A small image classifier, trained from scratch.
Data: trained on small renderings of single solids in any pose, 395000 training examples, 18.9 epochs.
Rows from block 3, named by matrix and row number. Each number is 500 + 25 x the weight over its row's rms, rounded and kept within 0 to 999. All counts start at 0. Numbers have three digits each. After the name is the row's rms in percent of the matrix's.
# short1: shortcut pointwise conv (model.blocks.3.short.1.weight, 128x64x1x1), inputs 0-63
short1.0 116:487522489549511487531473486521516481515487551449495488497542528537479460500474479506490498433497523505460490516496467502509508497495500521473506513509489493453499488511518475506497562521545476
short1.1 095:497489468493494506525477480514464543509529519485512506537482482515512498535517471518447472495487509562530523508471494504474547509522459507475458499543501488504473513519526555474476523481507518
short1.2 101:500484518534470531529492477515505515484479556524484555509484447504451506509479484494490526514536499542485561494512495491525488487527461475507487496513554522473541520504508494478495522478487513
short1.3 090:539499539469525473460534473459482497475468527526526518493532483509488480471551508494498531524494461481500465485480503481516502499535505531489545504506538500533479504477484528488550512524481469
short1.4 101:508491521502493508485473462521491543518514512546551498503505490506531512492543535488446533517522492488486503511445503521518508446507470460491527489525489499516547527489474519503447480482517491
short1.5 101:489511459508439495529475500501466534553487519511494525500514454461493491484503489507502555504504514518471514499523495523532480515524551505480512462514521464460486534513499447524498511510475515
short1.6 094:498514505485602529533502483471545502488501499503530481473469513537517502493493491471522468489491488499511490461517477551521515515500502498497494535467442510489480480452484512523503506509489505
short1.7 088:500527516503507510532532490488508494481514518525475498441492461495495494491473586535463485506521517498494504523502523482518533518516504549472515528531494454508509474479472517476514528538477530
short1.8 104:501528496536521523483507521571501450512495534511492547508488496494533477511502448474501495512492477498495497504480558497465469483519481508478493493524498509541506519545485483466465452521511525
short1.9 096:528486490494491500494484459504476519498493468450532514555467486526525472506519476445509486522509468523539530467499555499491499530507516498479499498498551477537533534520519484491496478484538513
short1.10 109:527449498499500521512486474472509514492537550491499472488513491534487509442506472474484503528487540536490473532508523527465475542455555510506525537521485505508504458523519481491493504508475504
short1.11 093:545526558511540447501448494531502486530486510509490520523470503517491517502512470484475513473487506547507545503489482460532531512499522509525485484471467520530499515499522477517514487449493527
short1.12 102:492491490472549484537501491463545528488483463468473481525483494506495522456527504496535544456517519530492502500503475462522513554525509466495510521542501517491535480482504506467520481533472502
short1.13 100:515531535517440496494502518531501524523492520489497475558470495495477549493534503470487511515483474494472493493504457551451512514473528482527473498441488511465495516501492479540505502491489512
short1.14 094:468560474505472488515497468498564464497567491506539484496476526511490516511457521495497539517517479450491511495541515530516530480475483487517493516526478512524486497491500490525514499457511489
short1.15 103:530472528501564519536529523524476489494491468510537521527488489507538480553471516498530486556502472526493502472469459547513512482544492502498501478462489499503484511461488488491487480511484492
short1.16 096:484508486523511507501439488534497515494511504491525452564513493502491497546470530471538549472502483531508513479514516504487531485538479490460492508529528502478470449498494536515481474478484508
short1.17 083:508523546529454513509504501544485482513493464522496523545511496482468460499481480483509554512488510508439497540543507528502539482470461507499519506495485507462485492503484505504515519555527490
short1.18 098:522531522492473531487524508518514513565485548491532552488527530490493491471521487476484496472495524514505493500525541492483452489488513499509459463510492498437529476481486496473515490550497516
short1.19 121:554512532534473514492492515470512524487452522478438461500467479488463496482495534472497502510518503539539525517493531502486515495520453507498485526500450513562494482504496490511484477501504517
short1.20 100:510516497480495483518513469513552472492450481490524503540543500511548543504482518480524524501498545449522479508489544524487508510515501506489473498474506467483451525532474481540520520528516493
short1.21 109:521543487485505471475505565451517562469532514495464459522485500491492506481507528467483507516500531503479498500480512511514566544510496490529488508488519488509476513503512551526486483520518488
short1.22 097:517499494506466489515466527527466531522507487506497495517503528513520477499522478505503512505513495503514479531554482520590543478486541501496520466526455521491470462481506470490518508450502487
short1.23 113:500505518543476527450499504498510514532468476518459506495498470482529497552493532484456515476525493502526510494501498494520525486550499532516537465528490492547492449525506477503469551491503517
short1.24 106:537493511513503500482516488497511522497526517484508526438495508513563522535490527500518508492529476474563481494484491462527449508545522499516475479455503505531524520493542507487482478537477496
short1.25 099:496472516504471512516546547545510474489517504503493498530489491483467499508533487501488478474500503500496490477503436550465499496496547499489476525541513519528535509510533531505452461483528538
short1.26 081:497488527484537520480510495506493545470506479528483495459478501525473479468491448497479506529541555527504499520540503467509501541470491523521521451517503524496500544508517487553512520473485489
short1.27 104:495490488504522508514497512467476496467492509528486507486497485481472547516536527503522465501531532552544477483443469498488499534515485530452475503522479516501445497455483546505504506478510475
short1.28 094:505516472515491473506509512531544487515523480485517463493508497483519477540482542503522495498494507514481465439472523504482477500445493515490499485499554519503477511482442470437535503518495528
short1.29 099:498522515448510504506526518469542503454540516517529513436488496504497543492505513509480501511519492529537529472503499544489466521460500507479520465543476537495471492454497469501500470492499488
short1.30 093:518497535530499529533476505475516527502496552516474501551539461440500478478557484476522473465484521511499491512473454465518464502494524493515484519527496482475497492483503484483505467509509529
short1.31 104:462515520497514481548465558484520557509502493488512468506493487517472512464526488535487474510460541467515519488496506468490477520522534481506484487516483527471488499491548514533513489519527453
short1.32 099:488487515495527507531515523521514457505511522487514500499543518487522459469513585503459528468504499529475494455533464502483492486534488528491504468462497518512491538515520487522521538500476483
short1.33 098:491496509480479494497513497474505508507466539499484485449499515482457472482489484510538529534555470576511504493453512519514511506535489538527480472524515536492542501462491519482500489492475516
short1.34 089:486520561479466498498520461525473500475512465476484505508488486510537486470462467524524496507465512529507530511524524496559509496508504518531470483500464537504500522493530479549508466526542514
short1.35 096:481504491509479472568493528476557513523484539472497491463557529478509480514505540488516494495511489494547447493479498530507523486531510542525477491499495507496474491491529504520483528466489531
short1.36 103:537480510528550488498499513537462564536519545513516501507496474485497517502473512473492469537520495543510458518460471499480487473464482480506493493476455472491472509474504457508504511506476485
short1.37 097:509453554463498480508471511488492524544494529468524508500509470485525501513443539480513537545508534526536553507491479494529524483511483451493503468503504511484519511478508477492471507512475497
short1.38 108:534453490517478468456494473511503560560491494481518505480476528476520534483515465513491494500531489491500484472507551508508472461515492497515483553481510492495502514527491529548506470505482466
short1.39 101:457521500525449529503452509479456486470487564499507501495466474500510479496488516498493537475519500496475545497528501485539496499525517494524489537493470534528530488544521507535477471483525518
short1.40 088:546487486515523500477494470525521514478488488471492512445476582520491555484493484471514528483525459480519538485546500495492519510509497496511474525511481528534494490525497497492501479553501521
short1.41 102:502489487507459538531505516489481515510497505480504489506539470490510479472488550466469540482532515468488539522491479447483488509511498518490485492494504471513550533557524500537443514507527519
short1.42 095:483511502503486533477514506504443496489518555506523487504532542494478538530476499509508497477521509510466532469524495529495489440504479516469509472493456487506539451480488511456460530489508521
short1.43 101:461513457501518483460513534521504554474527485542478497548479512486534505518505510544473513530554491453494496481501504513485463490476493495524507496523490496481530483502506566491504514517478471
short1.44 095:484554501533518506436482500511488517485501480510544513508453516516516529492460467514485507530535514491561511487511464525499525507495475508519502462480497536500497485460493537478498506444495485
short1.45 107:494530465514485510543496467504467527479498517523490511495529503465554484531485449456490503476525514498555498497499513486480502525511470487513503459551481512472500527491477469501516482441487473
short1.46 091:474501517486506476465512506528484531474492552498540526478519475492536494503480537556495512489457461499527491542505505498421511485476465478459483512486536493484531489513485487496491487505487504
short1.47 110:476479482552561527492498520545475519475490497526487496486451505515509491490492494490472497519522499518485534471469438512519433520486495504481535498503504502533512491537486474524461477475498500
short1.48 098:481543488502457507546502484504545478509533489494524468478524495542515460509556489476485503483500496509481506501462510517526468518486514498482543466510479468476535556496508515540501483465493528
short1.49 113:498502509556484502511501494460529527531534470485481516479497498477498523486527489467517500551472547527494479487479489530507502468497518462516557536481467520516507482510458530449502520497529502
short1.50 096:485503463496506451536515480467502476479496518516490522479506507486484477522530495528490526536502465508473487500498504443526477533465497479501517540533504529495467465558507485518506490439507539
short1.51 094:490491532527484489467497533547537565479535485481492482504514509513536492469514518494478484532479489468482510490485428523506492515525523506537474484473474484464511459507534489496506508538486510
short1.52 109:510470504523453492504503494570516496483511524471504474449472476469512506484472503541515499512534490482487557514519506479502487528501504505502445509501452485477520479503492546449504519518477518
short1.53 107:506547514517470507509496474514457522517488497507507542502504514546499485465482558507497494497500557460451489511489517525492496506513488474497512486507439504540525544538505508517492480460483530
short1.54 092:521459525508496473455480483526529577480506516464538479488524498521526521441494495516496525532489480515546520519545519488489513541480502483491518490469505535467495476475495503499500497502486527
short1.55 092:528501508456477516501471498482545505486490476514492471520511510507485526494505516542465515510530508524528534480491554485477528520466506502491484468534576466515463518532478496518490521454507503
short1.56 096:518496572489507490527480482505495463437549521523445528464534473447508476498489516466479516525505529506499519483479487503519510491509540519498495484513458462499477524520488497496494499483499518
short1.57 099:451507495515519460527534516479507461493472475495522493505469509491495517518496477469552561525496477517483537500478475490527481545490471510480529498526476507472538468517469500492462478538509479
short1.58 102:560522512521519507454498542487475478476489466516497485545478473466483548545506502517485510542500492449480506497479487521555536506493514488486487513523493506482481498559532481505493495486506488
short1.59 096:528508496478485556475522537467513494490543544481482501476484496495467456505519489493503494439494516502493523511506528471481507536506540515490499512504475498491513480490494550497494447520500571
short1.60 108:525511490498513548549479505513473496452503503494510471493499489508525486474506535453482488504488498519501494525511503525533538495530472515464500562499501517527517483439489480512459498564507479
short1.61 096:517548506523559497484484506485486534454514527497467508481500509532485486470458528541523473516496507519510508490513510510521498542527490497459513484542500516512519571513497496532484459476504527
short1.62 098:475493454470513533514508542491490515459506484573492503527488497496517526483483492506534487515509563476485476489491551541487473475520489495493509524500477520500490501490465542514525506511542460
short1.63 093:505504466522485473543463476516492471516495557529508467524470492525498478504523489500507511458509508564510470519508471526494445513464528484502536527502509514508524478480496516492509512458549521
short1.64 103:489513525480462501497483474499498498546487535476541524498486516533455501532496486446495464488524503482509478527526521525492523546515495545507493517535507522520469467544493522490530475473486546
short1.65 105:501527518513475487466501493496457508461531486471531485486483478507482495513507447505499547471512493520503516527503516485508487478501570489486529486564458508496491520495542556496499535502516469
short1.66 098:485501483520505529506582485524510512526496512514513494463517533478479509492489446521477443524524505547503501475526473490501484481484507514527487462478472524470513545494530519502467543492496502
short1.67 098:490491512475501467523479475482480500558550549519518472474485499512488526524507454499534474489505491469492487493555468485549535489531480509522498499503503476494542490537507478478491461466517496
short1.68 098:488543495527518459491495478536465524484555512536480499530475520447503518505516529505455522489479473541508506497520513492439531501496494513517520508508489474480470554490483491466527506490521521
short1.69 098:520512538509487481530516570497483464491497462495482508515464473476504521546508520484512503506512508489498435536468531507484494492487496530504492538505475499449533517483524497527534497489539459
short1.70 094:516477449523539547514532491508474504511483515476493509505508509504480536482516481515450527525491568539502509490463527430485473528465517501507468503498515487469476496521485506507487536496509497
short1.71 103:507467499500486509535486504507468481492482527531495507539492464465478456501501494476487533526515450509495498521519512495491526501533485493521508502516437523495547487525549543532482523492554535
short1.72 095:472506537478527488518517523520540502517488518458502476531417511483528498524519492496529482483486462443540512479471502532485485478506472490510480453467503504511530512513511499540503529498497497
short1.73 103:482509490519482505497499485516520504494515550516516518476515515501493530501492483513493483434428506480493464476495472505527502495447497547453496496508508479507468544508525508540499490515567511
short1.74 102:504503487505500505531479553477485530492518513493514478551484477453523480545523485459509482502479475510469513489505539474470518494452455521528539555497488500505482528530486463509505502524473496
short1.75 105:480524497503480479504537482528515530504545482489496469535547492524464540495506512471489533442495510471487538509503536465500503442533517472515472518501541509489475501488487501509492513488537458
short1.76 092:481479520508511500477500479488484516531520510563485525439569528541519508487458513483517500531503536492489504513492476533544525493530492512473507533476478490507490447520473488526500488501523492
short1.77 092:507446493519563490493537521456494511500523513467498538532519527525483539469485457485513519509459540518492535508494495549506533514479515494495468504465476502516500465503503469496494528517476478
short1.78 109:521466557469535530543521484558484509472532477513492500524476522506501458501500511526519494472530494495457493487543502527482499485507518462469506512511514519517502474503490506488435540488524514
short1.79 097:466493482562508500563533470527510485491503514509508495551481519495499526541468502474517513489519519479457513468487509536502545490486452500480508528467476530476541484518514472489504516486516518
short1.80 106:498461570506501482497522501500544476464522482530458524488510487546517500523492454535511508514497524498498465489453491507509494499498527497484511441494527505509527533466514503490469462527496539
short1.81 093:496464512535468494497548537535480452518505472496513509499419499505524504485494465479493492501524537511534501478535502524527516463499526510489513508492515527481505508493462484517514514501562537
short1.82 083:496526525503500467524559532486490513496478511508472489503481480503568469514515510545535489526502493475462488512471507512539482473526475501501526455480519524538508500481546500529478505531514459
short1.83 092:497485441505503492559448476474460523502491499505504477512506525528497497463514520498492494500537459481531504516534482525540537526494482455526512517485517505498444501496450473520498477487522498
short1.84 098:509492479536524532522458529519528549520462514477481531530503567486481506511486481514485477508520476523505485472504480450501500485460496482555530503511507514533531483499518492524490527529466490
short1.85 108:502493520498500499539481496519488488502482438481527527539484508557510504516522523467533427536487529470530474490492488505523515536509517496515524522524452476526505516528521510502475509504503460
short1.86 096:502494482516528514531530504479544497461524539490532484541510509481480489494481530475497451474495505496473503473508477501455517524526501450539484506543492503513513542504484550481459504499454520
short1.87 098:529471494455512500458497513518518481525497483490493482506473495546519462477492442536488517533525500483506529530498470465559508521483460484498505483517520493551518472495480460511484501486530534
short1.88 102:524494511525507507469478517488470510537481508513477528508484514493515503489523552492496520468506509540539517490507488462515479500533499534506454508469502500470454513544524466457491512526508576
short1.89 104:486549496507509506521502518425511519461499481484498530447484532534482503588530513495530508470511522469480491497512511496482527508467505455527511505502481486503474512524516490521515483498494514
short1.90 109:459525551490466542482478530501524472503467486543537512517466506487478472471552519499487502482525518495486478515468475536500512535499535480467480484528488501469469515513480510516536477473473493
short1.91 116:485483461508512526440513525524472525477476518540495545507512544518520527486505452495492481488515497514519446488458459488515482524554504529505499503501497490473505512510477498440497481491522481
short1.92 097:534549512514528505479527492514487479494553513506509503502517502499503472491458526526501538458487469543478520508489479543491481507533499538533507504516448471490526493471516503553514483452525510
short1.93 097:476534553500481461509507529481547481481484473494492485486511519507491517475517515477519490522515531443510525464509472519533462499520503523510501500459509468470544490458484510444538505521501509
short1.94 121:477531519518467516475471493505506516490507490459528472493481489537506513476495542518469478475550496485501495508479485515502545527523473488538531514487427491486551554498488526513483508485489528
short1.95 095:476471468480514487468528462530522490502527468461476531534464555513518504485480481506516565515496489492487560470485510531510486538497533507492481508501485502541530503502485536470521500510492483
short1.96 096:450495518492553479502511507461510528517516529515540500470463451514496512513505516455508471512518475496462510498499504476521502459494471512468527503523484463559486499511529474490475525537466488
short1.97 092:532467498489497472541466486482502524509504495514531499467532502489488502529539512476500513539543506536572481486514526501456537521494475511493504495545548469476474538501508495487483531506481487
short1.98 089:526540443483498534480520499512477476503529467571461508514489490543525485497480509506484513510506440476514483480512504497473480473488520486519495519490504476441480523526516549522499498500496475
short1.99 110:541483508471516526516539503467527480486536520469519445495503454509515521540486507509459505477516515517473528470548470519502496475476513526498489525518515503496557503516496448493489456480491511
short1.100 102:509490475490527500460500533510506470483506493550552491530482484519481492506528440499485475502468470488505461502485512504520560446468525522515528463520503501494537482521512547497509482524492492
short1.101 096:495502517498490516505506478456494489538450535535476499467475512491480521502501465523472474509510570502484477492462511520525468562532533514477482471522506499498501474527492526522491484460495532
short1.102 101:492547508517523569514514499507502514506488511498509489454507529518463477485490528545456503536456516521460492491487488498492469478469477513469470516514498470452506531528529467535529490510500499
short1.103 103:512511444471489530541544529484490499508480493418507494498495490506474457469502521492532513485554517478493513490511501464502504519484497519485501492526453489487496479552500523521477531503533478
short1.104 097:478477515462446457510494462493507517495555556510534502436497470481518466481519516493539495520510468500516520482497491521525498479506502470518522522481490532467477492526517473513466481517522502
short1.105 110:490522517515482517518471503517463497475523481520530494463478460533485477494467491505507531518485496483494519504490393474513500520522522505519535520519496521513509446477476533491534514487501522
short1.106 099:492500491506471527565499510488503519519474546508527511488491521473448465461523497474492531522462477514478537533476521491515507523511531488510480447503524491473487497501506513466494470561494521
short1.107 120:483532502505498510527498503501523494478506484534511452468514489498486498521491485545467483529484512530468504508459494553517457441436471531496514491492517501523504514531510487450495497547474505
short1.108 109:527540507514467495486449461504485488483545449519507503537535486470533500496501514494529523518542495529511517467478511461509510426507493489517492481499488514521470491483515481532486512455490474
short1.109 098:503516563488507491526489491510484490521525523501508518520501454501490496495510414486507457532467487512504498497523520499468482553512523516522541506487489504542514474489495535462471469480507535
short1.110 102:524512516476527504477436486484528504516522482470540494486486498558483534487487527454482482505510521575519485510488500494508510516479504533520508463455513511446483491489521499487530531487510501
short1.111 099:489526532487521535493505502542489460472522535512479502476456527471511494548476511509525520481512488483487535513525480493513488520488568508511481514492482510469497446488511469481546515446483507
short1.112 097:513520478486513492469541517479466464480467533453506522517544536556481494474538519515493499444496474480515492465500536516513493517507474520487484548518500494477467498497518482503542500519468485
short1.113 100:481532439486505505514459510487499484485510493511521495468486497516501515562518516503523449522478467495504472486513474485506460497510530529525459567520507466487531500512478499465527507461483483
short1.114 098:496546491501501498493509526526473477505513493537538506519474520514492498501527444484504486457541509494517479503543491462477449493483534476511511473493476561541494535496475518470528537486521512
short1.115 102:507484552509520539514485476498480475494497539548499512488484505527489551487538525480533473473508537488515509463503487505518511485526503485467457468485454491473513471458530461488457512496498477
short1.116 089:516511504517517506481492560543495477561498524508509534481483500514508477510533497492461555508509509554480511495508528494483510512518499473483511503476480508504497470506520530446503476446538543
short1.117 100:525534502481486537505479509521504496529506514458499532536520506486531478527553496550499478489463495446465532497504488458476483510527477508537512540489461489533507497537515478479509484478481469
short1.118 095:517487498510527569517520478479533499517523508514471482544487543502503493513512540523518492470509522501483454471475488488487496467486478530541484530490557466499473493491528517486489454537500476
short1.119 095:522496507499463502530470474531530487535550436475501487519541517511532537494506475472503485508504527541476499451505532540527484494482481534487525506462526501516491513480498507516468505497456520
short1.120 090:469503518476512474516506507514517489492494509511519504476465454522471478482488483489565510509535518500481491517542515508541518509540464499490479534462460541532488467551489546535524508502505489
short1.121 115:490499497496486498494485487535493507518491496521465512472519497498478537469528487528568460484503518511485537509481521479491485505488480532529467548457484546520436527511504491491530529492544478
short1.122 090:482541520498392502512468467534523478504497467533531502498517503509505441515524502492527488497486498504500530495516504485527521481490511502547482478479542474513481492532507473505508473501506511
short1.123 095:534524478520515521521511516506494507505479541475479547497498499521482541496526480500485513494568465541468544524487504496532454540485482521515493513496502491535522521514515438517505522458492499
short1.124 106:524473511493533520530513520548488485518526517501514515482515485462497499532508529499509534515548523524461490494509462530537497512461511482486520502491530534500511494516494496458456451443457509
short1.125 100:500496514488451502544560508474541496471482465520515512463491540485501516476547490534529531552502516507497511463472493490477480513475487471506456479512484474545492525516471495495491471488484491
short1.126 100:502553511469461536520495503513500469475516528506487464492514502543480518539520518503487484532480474516462525527497477527512502491489490505485563508525497528531471465532476495487465486436507494
short1.127 111:495470484463510446519505507517517518483506505501515521531511492497496456549458454494531455550504468515492512481516502509488524524484539500517556493497507518513535468445508501491532488490500536